python train.py --horizontal_flip=true --translate=0.06 --isotropic=false --activation="gelu_tanh" --inner_norm=false --depths=[2, 5, 5] --widths=[64, 128, 256] --init="orthogonal" --lr=0.00093 --beta2=0.95 --eps=1e-06 --magnitude_pruning=0.3 --weight_decay=0.3
Rows from block 8 of a small multi-label image tagger, named by matrix and row number. Rows with one number belong to one neuron. Each number is 200 + 30 x the weight over its row's rms, rounded and kept within 0 to 999. All counts start at 0.
Before each neuron's rows are labels from the 100 images, of 14848, where the neuron reaches its highest value: "top examples" is what is common among them; "peak at" is the part of the image that holds the peak. Only what is clearly more common there than usual is listed. The data: dashed paths with two dots that lie on the same path or on different ones. In brackets: how many of the 100.
# fc1: MLP up (model.blocks.8.mlp.fc1.weight, 1024x256), inputs 128-255
# fc2: MLP down (model.blocks.8.mlp.fc2.weight, 256x1024, transposed), outputs 128-255

top examples: short paths (60)
peak at: bottom centre (30)
fc1.53,256,200,229,239,193,155,205,174,157,200,200,193,240,200,271,140,200,239,200,176,179,258,254,155,186,197,200,187,237,200,289,191,194,189,200,149,219,150,196,200,107,200,209,239,209,195,200,210,237,200,230,200,170,225,270,184,186,208,200,215,200,191,197,200,200,200,200,200,240,220,243,184,148,161,200,193,141,270,200,200,201,200,200,183,122,202,200,230,200,200,220,198,200,204,238,237,200,200,184,141,241,258,275,289,161,137,269,200,200,143,214,161,209,269,141,181,207,126,181,200,200,238,188,175,200,199,232,220
fc2.53,235,200,273,236,209,200,178,200,157,200,196,253,200,239,240,206,200,254,196,225,217,200,200,224,221,200,200,225,197,159,149,200,216,185,200,200,251,200,228,200,183,200,216,200,167,200,249,205,200,230,252,200,200,223,169,253,186,151,210,188,200,200,200,200,211,199,206,200,207,200,227,199,200,222,188,144,259,200,315,200,277,207,200,200,200,172,139,234,230,148,221,193,216,200,200,178,221,136,200,187,167,198,213,167,201,258,120,240,190,210,200,166,200,200,121,197,248,208,200,200,232,235,206,197,151,200,208,200

top examples: long paths (93)
peak at: bottom left (25)
fc1.92,263,219,200,209,150,138,209,266,200,177,214,242,161,200,188,200,222,168,231,256,200,255,200,200,187,168,157,200,248,183,234,200,177,179,220,200,200,200,226,189,242,156,210,253,253,185,225,264,182,181,170,200,217,261,200,204,175,255,200,156,236,203,200,205,176,291,200,152,200,200,134,194,200,200,122,187,200,200,200,149,122,186,200,159,254,133,185,178,177,200,200,200,200,194,248,200,204,200,223,225,175,217,198,255,200,232,161,147,238,200,200,200,220,185,239,200,212,200,211,200,200,200,166,200,166,163,211,167
fc2.92,114,200,200,198,153,206,200,177,199,200,230,174,200,173,200,165,200,200,203,200,210,192,200,216,200,168,238,163,188,159,200,206,200,182,129,198,200,217,175,196,162,176,269,200,198,200,226,200,179,166,200,282,181,271,200,231,248,199,144,233,220,200,174,175,149,147,200,200,200,200,201,146,212,168,219,256,172,200,159,200,131,221,177,214,196,204,220,140,236,199,192,147,302,199,224,154,200,177,224,155,227,272,200,200,229,174,229,200,241,204,191,225,210,218,197,200,200,191,165,200,239,200,237,200,236,204,210,200

top examples: short paths (72)
peak at: top centre (30)
fc1.674,295,200,193,234,200,194,224,206,185,183,226,193,200,153,200,147,134,200,198,191,264,200,200,200,202,180,200,201,216,152,302,202,200,224,221,157,200,245,199,191,162,223,200,200,200,175,250,200,277,257,229,278,204,241,239,207,200,220,213,221,200,111,190,200,160,206,173,200,200,199,199,200,136,197,177,181,200,212,162,165,200,193,200,200,165,200,230,200,169,149,200,200,188,267,227,158,200,171,236,200,199,267,207,229,200,112,200,226,200,173,223,204,209,200,198,165,200,186,136,207,170,297,200,200,224,201,200,205
fc2.674,200,200,215,218,150,205,200,188,164,200,221,200,161,204,228,176,200,234,200,200,200,200,252,253,248,186,168,175,281,127,200,195,200,179,200,200,200,197,200,200,167,209,244,183,208,200,237,200,203,210,200,157,200,215,186,199,225,200,185,137,202,200,200,200,169,200,235,163,241,143,238,200,200,181,252,173,258,201,231,200,200,200,187,181,200,177,169,200,205,129,266,186,235,200,205,200,167,200,208,200,204,211,195,123,200,200,214,263,200,247,171,187,199,200,125,171,229,210,250,232,229,200,200,191,197,211,284,200

top examples: short paths (80)
peak at: top centre (34)
fc1.194,200,156,250,200,200,185,223,266,153,204,207,196,200,251,200,280,192,166,198,200,166,176,200,191,215,200,242,249,207,242,137,200,220,200,265,200,170,200,243,228,194,136,200,148,226,208,221,200,248,200,268,200,204,200,211,194,192,200,228,285,183,228,200,218,177,214,200,107,222,200,198,189,190,200,170,241,200,200,227,251,164,200,200,200,214,200,200,200,200,208,200,200,164,213,200,200,250,200,200,189,251,200,199,200,225,227,239,246,234,215,218,205,200,159,179,232,216,200,200,200,213,123,164,200,166,200,200,276
fc2.194,225,236,177,214,181,219,200,185,167,200,211,200,197,229,160,272,323,200,149,200,200,194,200,217,244,199,232,285,200,200,129,206,200,190,203,189,200,229,161,200,88,200,208,143,192,200,224,229,250,182,200,195,236,183,157,200,158,210,195,200,200,173,173,195,200,220,200,209,224,133,167,200,200,167,203,173,274,177,200,212,231,190,200,262,248,169,234,200,223,172,200,229,253,188,229,200,200,257,200,245,200,168,186,140,200,200,200,205,126,200,200,200,217,195,200,200,200,208,230,195,262,231,200,200,214,243,200,248

top examples: many distractors (89); long paths (68)
peak at: top centre (32)
fc1.663,264,214,200,170,125,177,229,196,265,206,206,245,209,177,239,245,314,177,242,200,175,200,249,200,171,229,222,227,204,200,241,191,200,170,191,207,184,225,171,200,172,189,200,200,238,216,200,200,200,202,182,224,243,182,177,185,200,200,200,233,201,200,229,200,200,197,221,200,200,200,194,219,263,197,200,200,170,170,229,221,167,200,270,237,153,186,200,199,145,204,134,200,182,188,200,165,185,200,187,200,223,200,200,200,200,200,200,200,244,160,173,141,261,200,220,196,145,200,185,246,218,173,240,200,268,206,200,200
fc2.663,183,193,200,200,200,252,223,200,179,183,163,191,259,191,195,156,233,200,234,200,167,146,183,200,185,200,200,200,138,200,200,155,236,152,200,196,171,207,262,168,200,200,200,200,197,131,156,224,200,189,200,200,149,200,274,200,199,187,200,200,200,187,190,179,221,200,206,277,181,216,163,200,212,200,200,226,200,199,156,140,199,175,200,200,200,200,200,227,200,234,200,191,200,238,173,279,182,200,200,200,210,158,169,259,180,200,171,200,140,200,183,210,200,256,200,271,184,151,239,181,200,210,218,200,199,231,200,226

top examples: medium paths (96); dots on the same path (83)
peak at: bottom centre (36)
fc1.736,200,186,237,200,170,169,249,163,183,200,211,170,200,267,200,175,145,182,200,200,207,247,200,229,203,200,166,200,233,200,200,200,201,99,218,168,200,171,170,200,211,158,204,245,177,200,200,229,182,200,179,200,157,226,199,200,264,179,224,200,200,164,190,196,215,238,185,200,200,250,220,200,191,200,180,167,116,283,200,258,200,202,238,162,151,200,194,207,200,200,212,215,164,200,223,195,200,200,181,200,299,306,283,283,200,89,200,241,163,200,200,200,156,252,200,194,178,227,160,200,200,283,200,153,200,229,200,248
fc2.736,264,200,224,225,200,200,200,200,200,200,217,278,200,200,233,200,200,200,200,200,200,208,158,200,219,206,200,169,155,151,151,200,110,225,200,200,181,200,355,200,200,153,200,174,223,198,222,200,205,265,200,178,119,243,202,188,211,200,236,234,171,200,223,175,200,162,155,192,200,200,200,214,207,196,200,228,190,249,209,200,237,230,200,151,200,84,200,200,192,200,200,200,211,166,236,220,267,202,223,241,208,174,286,150,236,200,170,207,200,200,200,133,200,183,170,200,200,200,208,244,200,202,168,203,138,222,175,200

top examples: dots on the same path (91)
peak at: centre (51)
fc1.693,200,200,200,232,228,151,204,167,176,199,199,200,200,172,200,183,227,200,200,202,200,211,210,205,163,233,200,155,200,228,172,189,200,222,200,215,146,200,195,160,198,138,188,197,124,200,183,200,251,165,200,234,254,226,217,200,224,196,194,205,200,166,216,200,173,256,200,219,264,212,200,185,211,244,187,233,193,200,200,215,220,172,200,200,200,200,243,185,205,222,252,205,200,194,235,197,251,155,167,123,234,169,188,207,260,200,197,228,200,189,187,200,208,200,170,178,200,128,231,302,255,200,200,189,200,188,258,259
fc2.693,207,200,186,210,185,241,201,200,133,200,230,200,200,200,199,200,200,174,247,220,200,235,168,200,256,182,212,177,189,186,185,216,200,200,234,209,200,200,175,219,231,223,200,198,200,284,177,179,229,233,200,191,123,261,200,158,161,200,272,200,200,199,223,200,200,157,200,200,285,170,200,191,255,257,220,205,200,207,200,150,200,200,251,201,200,197,189,150,118,200,237,176,177,215,221,222,200,200,142,185,193,215,200,200,233,210,200,129,216,223,200,166,169,200,200,220,162,143,193,190,194,200,202,237,157,200,138,202

top examples: short paths (98); dots on the same path (98)
peak at: middle right (43)
fc1.669,200,209,181,173,228,154,223,178,155,200,234,212,239,172,200,276,183,234,231,200,257,173,200,153,200,200,177,200,215,167,194,200,250,150,200,196,200,200,194,156,200,200,172,154,238,200,150,198,217,234,229,193,200,211,197,167,200,209,196,200,200,200,194,236,142,285,204,234,206,219,210,193,200,200,200,254,170,197,168,199,230,175,231,229,214,230,224,200,200,200,230,200,200,159,200,276,200,178,200,233,200,189,243,261,200,213,224,200,200,200,212,200,232,200,183,146,200,200,240,250,222,187,198,247,221,200,200,267
fc2.669,224,200,200,194,124,174,205,184,186,202,200,191,177,213,200,176,146,251,173,203,280,187,200,219,200,200,200,200,206,191,235,213,199,236,200,146,200,238,165,208,236,200,225,221,264,191,127,201,166,203,200,226,298,200,200,180,174,179,218,130,162,192,169,200,253,284,200,200,200,240,170,183,246,200,200,158,134,200,297,200,216,184,200,186,199,252,199,200,198,164,189,200,203,204,175,208,145,200,178,218,121,183,226,258,167,292,167,240,230,163,230,166,182,200,225,210,200,215,225,179,225,200,197,156,142,200,206,200

top examples: short paths (90); dots on the same path (82)
peak at: middle right (32)
fc1.261,194,172,172,154,200,200,215,273,200,200,212,200,163,182,267,216,200,128,229,202,200,196,171,246,157,201,200,227,152,190,164,229,252,200,174,177,207,200,167,162,211,235,204,224,151,200,200,198,200,200,137,200,236,223,149,200,199,190,200,223,200,200,180,204,154,165,200,200,179,253,230,262,200,226,195,223,200,200,178,265,200,200,230,179,174,141,176,200,205,200,236,205,198,200,200,200,247,231,165,140,200,200,165,200,207,200,200,200,200,197,191,192,197,262,200,172,197,257,245,225,171,197,221,145,202,200,181,228
fc2.261,196,191,200,206,152,242,221,204,200,176,200,179,164,185,200,181,200,243,200,200,200,200,240,256,230,207,200,200,220,206,200,189,227,200,186,139,257,218,178,183,154,200,233,190,199,200,236,242,200,144,154,185,206,210,208,193,161,200,182,179,200,226,200,177,211,216,199,152,190,158,184,239,200,200,200,175,200,188,235,200,200,161,200,200,307,200,209,216,288,200,200,174,200,149,169,189,200,236,200,161,198,200,121,177,200,236,200,229,200,231,200,243,200,242,186,243,191,200,200,200,217,246,222,229,194,257,247,275

top examples: many distractors (79)
peak at: top centre (48)
fc1.226,171,200,245,208,210,200,214,265,200,212,265,229,159,220,200,178,200,244,200,262,200,186,200,188,200,204,200,200,202,207,206,200,231,230,261,183,155,200,180,235,224,181,191,222,200,222,231,200,168,211,190,200,221,215,200,129,231,174,200,211,200,200,209,200,200,228,200,141,231,167,191,200,200,200,160,224,138,192,173,193,162,178,178,200,200,217,231,234,85,163,200,200,187,200,198,201,200,215,223,200,194,205,195,155,200,207,200,221,225,228,200,291,200,184,178,166,200,200,200,200,202,181,211,173,200,209,268,200
fc2.226,186,202,200,200,200,162,202,194,198,200,200,153,183,251,255,208,200,200,175,218,170,260,200,182,185,185,200,141,174,204,243,200,188,200,214,200,190,225,215,200,144,152,200,200,200,200,200,271,221,200,200,200,200,230,167,211,239,194,251,200,200,200,167,182,200,238,224,134,200,226,196,110,214,200,191,207,207,220,159,200,213,239,214,199,290,200,217,173,177,269,162,200,200,200,159,137,212,200,200,200,177,200,219,169,200,92,156,219,196,168,185,168,223,200,193,186,200,180,200,229,234,226,193,184,219,200,152,200

top examples: short paths (74)
peak at: middle right (34); top centre (34)
fc1.643,281,236,189,206,151,200,200,136,214,200,191,219,200,200,200,124,194,245,200,232,214,195,157,200,185,200,200,167,219,205,218,196,201,175,169,239,163,183,210,213,216,268,184,200,161,200,268,200,172,195,218,205,246,175,151,200,201,221,174,189,219,200,200,200,182,165,185,222,200,218,202,156,200,200,174,222,200,200,212,183,171,159,180,200,247,236,200,210,179,159,224,195,216,158,191,104,214,148,200,176,208,246,138,216,242,200,108,179,246,133,190,227,200,211,212,187,200,251,205,200,235,260,203,139,243,247,181,200
fc2.643,200,200,255,200,163,189,155,253,200,246,200,200,200,181,226,200,177,182,225,200,221,152,250,212,240,179,217,200,254,200,171,200,187,244,200,168,200,222,200,229,205,200,200,183,200,200,200,200,136,254,232,259,200,200,200,161,234,151,228,201,244,200,166,200,177,208,200,137,186,199,187,157,297,226,200,169,167,200,229,200,206,213,200,201,200,263,203,195,200,167,200,194,200,178,148,200,188,131,200,200,200,200,200,227,220,195,232,252,179,215,200,182,166,217,200,241,200,144,194,200,200,200,200,195,120,207,200,111

top examples: dots on the same path (77); medium paths (67)
peak at: middle right (39)
fc1.228,198,179,200,184,134,200,200,167,191,185,215,221,216,219,284,181,215,189,229,200,288,200,200,200,198,199,181,200,217,218,238,200,253,170,205,162,200,144,143,200,200,200,200,216,90,155,293,200,178,200,224,148,200,200,166,172,200,132,200,204,185,200,234,213,194,200,215,186,200,200,188,149,200,200,166,242,200,200,198,238,157,181,223,212,200,200,187,180,141,156,200,215,184,200,200,186,205,234,240,155,234,200,264,202,200,190,151,227,190,200,200,223,191,225,192,88,181,264,200,200,200,200,200,200,236,200,181,200
fc2.228,199,196,222,200,246,200,200,191,230,188,213,222,177,186,296,244,200,160,213,200,225,200,200,229,211,200,200,242,200,200,200,203,174,229,200,255,257,196,231,226,151,152,237,144,131,174,249,238,123,197,200,232,117,245,231,200,164,200,162,248,209,228,200,200,200,148,206,200,163,191,251,163,179,197,225,214,200,179,214,266,188,245,217,172,181,150,161,200,185,183,200,177,179,218,245,200,272,191,197,208,256,169,200,199,189,131,206,200,202,179,200,181,188,200,200,187,225,176,200,242,205,200,179,212,200,200,157,134

top examples: many distractors (100)
peak at: centre (62)
fc1.639,189,195,252,166,176,200,200,200,166,328,264,200,205,200,200,213,207,200,182,200,200,176,185,200,129,180,233,238,218,154,224,73,192,200,200,200,200,257,229,200,217,205,222,200,207,192,205,224,209,175,200,188,190,200,200,171,144,187,155,200,176,200,292,200,200,200,162,214,216,234,234,200,200,214,224,211,200,194,267,170,200,207,219,200,200,200,245,200,165,167,171,197,88,245,175,190,190,200,222,184,142,213,200,197,181,200,235,222,214,181,132,200,200,200,200,193,251,184,200,181,157,195,200,203,200,200,200,200
fc2.639,200,247,226,119,223,165,237,158,200,173,242,161,220,206,214,158,164,247,200,237,200,200,184,136,248,135,149,241,186,184,200,120,200,184,174,203,190,229,185,225,205,147,229,200,218,218,200,227,160,162,200,200,256,225,200,200,200,224,149,200,200,228,138,166,189,181,200,187,237,200,207,202,200,194,212,186,197,167,277,200,245,192,158,200,199,165,250,200,209,207,200,196,243,183,150,182,178,186,273,196,200,200,195,195,208,220,194,200,200,196,132,200,184,266,175,200,214,159,200,200,200,206,268,200,200,200,204,178

top examples: long paths (90)
peak at: middle left (31)
fc1.209,260,208,163,207,200,157,200,200,151,208,220,219,163,218,244,212,235,200,217,260,201,243,237,204,200,200,217,200,242,149,253,200,170,166,200,180,217,200,200,237,187,189,200,203,164,253,220,200,184,200,190,202,258,169,169,105,153,242,160,159,177,217,228,189,167,195,175,122,254,184,200,181,154,200,167,200,276,219,200,176,170,196,187,149,242,182,217,209,146,180,199,200,212,174,200,264,205,164,207,200,174,241,149,245,152,200,200,150,251,200,171,233,200,277,200,151,200,107,260,209,200,182,200,259,200,200,217,183
fc2.209,200,200,200,200,215,204,200,200,178,200,200,165,165,200,262,200,225,196,197,200,219,218,200,149,200,199,205,236,248,233,200,200,193,200,200,253,200,200,189,250,150,199,268,200,150,190,238,229,150,199,169,253,198,241,200,200,231,194,152,200,207,233,200,200,133,213,219,176,200,200,180,192,200,165,200,239,200,150,183,257,182,216,250,200,233,200,170,186,200,224,177,200,262,240,200,143,228,205,200,183,236,200,200,200,200,228,196,258,249,255,221,200,175,158,124,204,200,200,200,211,210,160,200,238,247,116,197,182

top examples: medium paths (73)
peak at: top centre (56)
fc1.161,218,200,245,212,200,181,219,240,136,209,242,200,193,200,181,248,200,199,200,200,163,200,200,159,171,182,171,200,172,220,145,200,190,200,248,200,203,220,223,200,200,147,127,228,200,194,200,253,175,248,278,177,251,200,141,200,180,249,200,200,155,200,183,230,208,245,183,231,200,125,196,200,243,200,187,184,121,176,200,187,223,146,200,168,198,125,200,200,139,181,183,171,200,183,200,200,200,134,200,179,200,227,140,201,239,291,200,200,240,176,227,200,221,201,221,200,152,209,179,200,200,200,174,207,200,167,215,200
fc2.161,200,200,200,227,200,223,200,177,199,211,232,200,171,200,163,231,230,200,241,200,200,223,252,200,207,207,224,157,150,168,200,171,217,140,194,172,200,280,243,200,157,200,243,183,199,171,270,168,253,178,165,222,156,179,200,219,159,264,225,200,200,200,197,200,189,199,200,216,200,200,149,185,154,154,181,200,239,200,138,200,220,200,200,239,200,200,200,200,200,247,207,227,200,117,187,200,200,267,232,172,232,200,200,152,200,129,191,200,161,228,203,185,200,200,218,170,225,160,204,180,216,283,208,200,201,246,192,200

top examples: long paths (71)
peak at: bottom centre (35)
fc1.329,168,200,200,143,109,194,249,203,247,170,215,228,200,207,227,189,177,200,212,200,264,206,200,246,178,246,200,200,225,194,140,230,257,145,221,166,187,199,196,174,200,276,161,200,200,184,200,200,200,188,205,239,207,248,156,211,240,192,200,179,200,200,200,200,200,194,232,200,219,266,200,216,228,201,187,200,200,167,182,275,212,194,251,156,200,200,200,141,200,221,210,200,190,262,200,139,200,222,177,177,220,164,262,206,189,200,105,235,200,158,200,238,139,247,201,166,170,201,200,200,191,251,200,200,200,149,191,184
fc2.329,156,178,180,157,200,200,268,200,191,182,239,205,187,242,200,200,200,182,200,200,217,207,200,211,200,164,200,169,260,243,200,194,182,186,223,166,146,174,271,180,200,229,200,192,231,200,247,239,235,200,195,200,206,200,179,208,200,228,200,155,212,200,200,200,106,204,209,157,200,200,200,295,182,200,200,211,253,162,235,239,200,257,232,222,182,158,235,170,200,210,200,150,248,200,167,186,200,200,219,170,160,202,242,135,238,125,236,200,200,200,186,224,225,232,191,200,157,200,166,162,200,265,213,206,142,234,225,215

top examples: dots on the same path (82)
peak at: middle right (31)
fc1.0,235,201,200,177,200,197,200,167,190,182,200,233,200,239,265,198,165,156,203,241,242,200,184,200,206,168,200,184,244,208,246,200,214,155,226,200,125,200,145,200,209,217,200,200,151,200,261,207,200,197,190,200,200,261,158,200,192,177,200,164,200,161,206,226,237,220,200,185,258,208,164,200,102,200,155,264,200,223,198,200,168,200,200,154,234,143,177,200,171,183,217,184,221,163,207,200,222,200,184,185,223,223,214,200,200,200,110,217,200,150,200,182,217,209,180,147,218,248,200,200,157,204,200,238,237,200,200,235
fc2.0,168,200,226,223,205,200,160,221,179,200,217,257,183,200,240,200,223,200,217,211,192,141,200,238,219,183,187,205,200,143,203,200,200,248,188,224,200,220,250,241,185,182,245,175,178,218,258,218,165,200,191,209,149,259,256,234,217,200,199,195,217,260,200,182,179,140,200,196,214,187,246,200,198,200,239,237,258,124,227,200,200,253,200,216,229,167,209,200,208,97,212,164,224,200,200,200,200,166,206,192,266,200,200,200,220,181,250,200,245,200,180,200,200,147,163,200,239,153,200,200,200,200,200,205,200,200,178,177

top examples: dots on the same path (85); medium paths (63)
peak at: top centre (34)
fc1.570,200,200,200,200,246,200,216,289,180,231,211,231,200,227,252,200,249,146,200,242,200,200,191,171,200,214,240,212,238,224,161,190,236,226,275,200,200,214,166,178,200,194,229,200,179,200,159,200,205,174,221,200,200,200,198,200,142,189,200,138,269,206,200,200,200,192,200,151,200,178,200,200,200,252,155,242,200,166,248,187,200,176,182,200,266,200,231,156,200,243,151,208,216,200,187,200,175,228,200,200,152,209,149,158,200,266,139,193,224,200,200,220,250,140,200,180,200,140,253,245,200,63,200,217,220,179,200,200
fc2.570,256,189,175,208,234,194,187,200,182,198,200,226,185,200,238,188,257,241,135,200,200,187,200,213,215,211,200,224,200,190,155,206,138,200,206,167,200,214,200,204,200,222,200,200,218,205,201,200,172,257,200,171,201,234,229,165,159,152,224,169,181,220,183,181,218,200,222,189,218,200,206,217,134,233,200,143,200,200,238,200,200,225,222,200,200,149,209,248,174,177,243,200,186,243,200,212,172,175,178,258,238,184,276,200,200,212,226,219,200,200,200,195,196,200,188,272,200,200,200,189,253,164,175,178,142,200,200,200

top examples: short paths (62)
peak at: bottom right (52)
fc1.240,230,176,164,238,304,155,209,200,158,200,220,200,192,211,207,200,155,191,200,170,236,148,180,160,200,204,243,226,188,172,243,200,200,200,200,200,200,250,200,200,207,161,200,222,200,200,200,201,200,247,215,213,179,163,200,212,253,189,200,200,200,197,246,228,188,152,200,200,192,200,136,173,215,210,200,212,222,194,180,238,203,145,152,229,252,171,243,206,132,200,174,200,200,200,200,150,174,200,200,200,200,254,231,187,195,161,146,191,198,194,157,219,206,212,209,200,201,205,200,200,279,199,200,200,270,150,149,289
fc2.240,200,236,171,151,180,268,200,187,262,200,200,286,159,214,194,184,200,227,170,200,194,195,275,233,191,239,200,200,246,164,191,171,278,213,196,200,200,200,200,210,165,200,200,116,172,176,179,166,153,200,130,210,172,205,189,200,255,198,200,191,199,200,200,207,200,200,251,200,197,219,200,160,187,209,200,171,148,200,187,151,198,211,249,207,200,161,206,171,184,191,232,158,212,139,200,188,200,179,195,202,172,200,268,200,137,200,132,175,200,225,200,158,221,279,200,179,200,200,200,200,186,177,188,183,200,200,163,184

top examples: long paths (70)
peak at: top centre (31)
fc1.695,238,172,252,234,200,180,200,200,188,195,200,183,200,260,200,166,217,148,263,200,200,221,139,174,200,151,200,139,190,200,200,202,171,182,210,173,200,214,200,200,200,169,212,236,200,184,200,280,200,251,112,199,200,203,237,200,154,250,177,217,214,200,200,216,183,186,188,188,167,200,177,152,269,201,163,190,200,125,177,208,200,200,236,147,200,200,203,182,200,178,200,200,200,200,225,175,183,249,200,191,226,200,177,200,252,164,245,179,272,179,183,273,200,200,170,200,159,170,170,200,227,200,144,163,189,193,278,230
fc2.695,181,200,216,210,201,254,236,181,200,177,183,200,174,218,169,145,177,194,200,196,148,200,200,196,200,200,157,138,204,174,200,200,246,223,200,208,204,200,151,200,188,213,204,200,200,165,125,183,178,251,180,200,186,238,215,200,200,200,200,202,200,200,194,200,202,200,141,154,286,241,200,199,264,202,200,200,192,200,169,162,200,238,267,197,161,200,200,200,200,233,217,163,235,158,200,122,218,200,187,158,200,200,79,155,136,200,239,179,200,216,200,166,158,200,221,149,187,149,200,200,176,148,200,200,252,178,193,244

top examples: medium paths (67)
peak at: middle left (37)
fc1.57,191,157,200,200,200,172,260,167,273,200,200,195,200,200,129,163,200,175,200,242,198,209,200,208,192,191,228,211,200,239,130,200,235,213,146,200,157,200,207,200,200,220,134,200,154,207,238,200,200,182,179,175,218,200,163,229,175,200,200,234,222,143,200,223,200,245,178,256,200,253,200,181,208,263,174,212,123,175,186,208,200,200,243,163,163,173,181,200,207,152,259,202,200,207,206,113,162,255,176,198,247,164,267,193,144,156,182,200,200,227,161,219,200,200,200,153,200,185,180,250,220,180,200,235,236,200,200,148
fc2.57,229,223,141,200,200,211,200,200,200,220,150,200,200,200,188,225,260,200,196,200,207,164,200,152,242,200,183,151,243,109,200,176,155,212,244,184,200,200,220,218,145,200,200,55,200,200,203,200,191,241,141,244,200,188,151,163,246,200,200,200,226,222,190,200,200,173,238,200,175,240,179,200,214,171,200,193,218,200,168,200,190,200,241,239,172,200,200,210,240,246,200,175,217,200,216,221,236,200,200,169,166,200,200,200,235,180,200,185,167,187,196,200,200,200,200,218,188,170,270,200,225,200,182,200,219,200,183,184

top examples: medium paths (68)
peak at: bottom right (32)
fc1.382,221,218,223,183,200,181,200,217,180,200,205,200,231,243,200,131,200,242,211,160,211,301,160,204,149,200,182,200,256,223,200,200,215,110,200,186,200,130,200,200,200,200,200,221,143,190,138,164,200,200,200,216,189,213,214,181,242,217,188,200,183,163,217,216,185,223,162,190,218,200,199,214,200,123,178,200,177,214,221,221,200,218,242,182,161,242,200,200,178,234,236,200,193,214,196,193,261,271,237,156,278,302,276,212,200,139,200,200,213,160,206,234,124,262,200,200,200,170,207,163,200,279,200,192,154,158,231,177
fc2.382,246,200,200,229,200,200,210,200,159,214,200,191,200,225,202,196,186,200,161,178,183,180,219,236,216,217,239,121,186,171,194,208,135,211,208,200,232,233,272,200,232,96,238,192,203,220,275,200,211,202,251,181,123,263,207,200,156,144,225,200,200,200,200,168,153,200,200,172,166,189,200,164,156,192,200,247,200,200,200,225,202,189,171,200,200,121,200,164,200,239,168,170,233,182,200,133,240,168,211,200,211,177,200,211,233,200,200,182,182,223,219,221,200,201,218,163,224,190,199,200,200,256,200,228,232,248,164,200

top examples: dots on the same path (79)
peak at: top centre (34)
fc1.452,193,200,200,176,243,200,200,173,223,202,200,192,195,287,176,214,200,200,192,200,200,251,200,167,200,200,200,222,200,207,154,200,196,186,163,176,242,132,255,200,211,200,200,200,192,165,127,214,185,175,184,236,200,201,200,200,210,171,162,215,218,200,202,159,200,200,240,204,200,260,200,171,264,295,200,200,227,239,205,271,200,181,200,182,187,212,194,200,256,202,225,221,217,136,200,162,143,195,175,200,225,200,204,206,226,200,187,200,200,177,187,200,200,248,146,135,200,113,200,209,273,223,200,182,241,200,151,186
fc2.452,231,205,200,175,265,241,200,200,200,208,179,247,227,156,200,187,200,200,230,200,196,155,235,200,180,175,200,179,267,187,200,206,213,184,204,302,200,175,200,225,200,124,190,132,147,200,224,200,106,200,157,181,131,227,200,200,184,200,133,282,200,261,200,200,200,200,200,166,200,186,239,157,181,188,200,243,227,200,176,229,200,189,180,238,121,207,223,239,200,235,170,179,236,200,200,200,274,200,186,164,257,187,200,249,183,238,200,253,157,200,200,185,203,153,200,181,219,204,200,229,200,211,206,200,200,206,200,141